Weights of a small self-supervised audio encoder (BEST-RQ): normuon at rate 0.0058, 6000 steps.
Rows from block 5 of a small self-supervised audio encoder (BEST-RQ), named by matrix and row number. Rows with one number within an expert belong to one neuron, the router's apart. Each number is 500 + 50 x the weight over its row's rms, rounded and kept within 0 to 999. All counts start at 0. Numbers have three digits each.
After each expert's rows are labels from the 100 clips, of 14976, where the router gives the expert most weight on average: "top examples" is what is common among them. Only what is clearly more common there than usual is listed. The data: simulated modem signals in the audio band. In brackets: how many of the 100, against the usual share in percent.
# router: router (model.blocks.5.mlp.router.weight, 16x192, trained with AdamW), inputs 0-95
# up: expert up (model.blocks.5.mlp.up, 16x48x192), inputs 0-95
# down: expert down (model.blocks.5.mlp.down, 16x192x48, transposed), outputs 0-95

# expert 13
router.13:544500414561539399477489528478487506538496563459530447474455441478501393533478556516452533489553481533637546439459515481549415497496397487519461450525467561496496500506561474495492450492544462490446400478453523462499489521481470436626490533507504529475476499474542499586508537340482466412
up.0:499442562517518462492479514568431573563542564527369545464545524470516433517524448526515516427460486557334382525431549505613364523437531490529517491505513480470463576461534532461409474477476502488545485501506513487449506511544416478461511468457527573528497600479512502622534489537521629525
down.0:462511514553433478458560419491612556500487594568366593480467408481531497444526550424547503448555511462462490475566564426459573466465492449584566503590622434508505502517487498460507504568575503418485485564537439385564519449592492477485502461540358490499465492460462516464510552427539476489
top examples: carrier: 1.5 to 2.5 kHz (100 vs 25)

# expert 5
router.5:499441483484476500441525593540493521451500543493602515485394464484548410430481575497486518471525473441638568473484479542611478505543476510486533514508472496520475449475508458518502515519492534468490499493521454441529527419491520545697529511477519469440563486484541462560520512439481525516
up.0:517464573431470587416449465515518472591536534467499504512507533435572438557473480489486499449456508579464545552492520527479394515413449518552573518495497453541510513510486510500509434559506562541516483545597475490482500519476475493450540446465533572553436502496499546474491519437593500523
down.0:501534428498490455565470557371416447518571453512481572504542519465545448520570480529586444423506511542412536467504485526489525568565525572465484454500497633552500503515490463516614509559525461504527569488580529468492500563480502438528525448411607405442505473437575447472424568339505422520
top examples: carrier: 1.5 to 2.5 kHz (100 vs 25)

# expert 2
router.2:471530482430566397565496621564483549533476487511440521469471528445526552462515539570584501484557447490561559566409569542535538458503539495469569399515487474520486502460489495568429540417525458427499438490521445518496529399498478584501458557517549591470492481515535498548460540434427536458
up.0:565552480577508432448521459508480459474536508549396419514534450462464417491541465495504551479531542523484504468565583607580322482467593548498534536494555496510509500485499495496492528513399474546501468485551458559604467534435506515485575546532489608455472565438471507489540483549484474506
down.0:488424473416426515517391453462454461523521506452448441477421483563492503495441564407472512591433481494484570525549466470483497497494529487483544503536497504439565490539493534500443498546556536520514540504517388490422558414547460551428394485506526515440403530547461459483539511473535465451
top examples: carrier: 4.5 to 5.5 kHz (59 vs 25)

# expert 9
router.9:543513524495464530391520494558515557531507543530500459430483493445430513506512601628479501451517490508417568447550452576489548471559514531520556533461354527479447539541438465480453454456612476511503445456560471513536479521460494436453514505513473434437550558531535479522476483543423341515
up.0:457548610429424582477479553476462484612559521552546420489485548472561503565504479470537567508494524462534536454527467479580433502527519501525460462609528485579517364445556445559490571481641552452424422439555562559571542479509634574525415557536491499469581478516539495490436466431503426503
down.0:472479520528558409529460493489492487514507537438509546565470442490512480435499461645524474470521445553538447489527522525494434519492526532456537512490431580522484457571420561455454525444449563582524525490508580514513510547457464518518424576511504505550544460650557509492492588571519450501
top examples: carrier: 4.5 to 5.5 kHz (55 vs 25)

# expert 4
router.4:530445437610564453474505580520494528490556546503422500491563524502500570477479488515544533467526503508418517533405437548514556487509448534514549601426557500514489492472487464530554497482481544558458476411548476512452518411485517692591477517472519518440501488535513506545516503375543445471
up.0:440485447441448416487451452510492468446471495463424533446457470494484436490451432543391510457455450479488549490568423538472499453492423550508554548480503531555550620492540534417489457508484533447525508435459522559464503428419491493519565533563440551518535544470560554463448448468519504613
down.0:503530494522505627454562433457436547500525530549435497508601491460444457491522404554428554544521345399499502589514464447435469565389502543588431433447492437530451613430560538452571438558455475475581471479508441533501498482520551487496502534587491492411472497535552562560496474575537578496
top examples: carrier: 4.5 to 5.5 kHz (51 vs 25)

# expert 7
router.7:472466396588427616605512458533468508508522591495468506479487512461535409512527505532459451470510435493448493559472478494476500490537483502467590431445401504507478558483466480496453485502497533484472433526500391499402542590458460603488490514468505580403536453525424494469566525512485525588
up.0:509534469520539531382560541501555515420473448400474464501485499440526582513473451516531454608440495547503432483587457478529597529589466445512529515445460575434423446457496503510527508489398459476481467508486596568508572534482465492579550554483478481544445505577511469468483532532410466556
down.0:467503567432456552602466455560398500593560535485494536437498480596475502519611452391433498395435545451542541512466520454548519403474499496481471495550546462523519470525464479458524530475554605442478478599486476507511503477515544466514442418493442596415504510492498580500506575457550408507
top examples: carrier: 4.5 to 5.5 kHz (54 vs 25)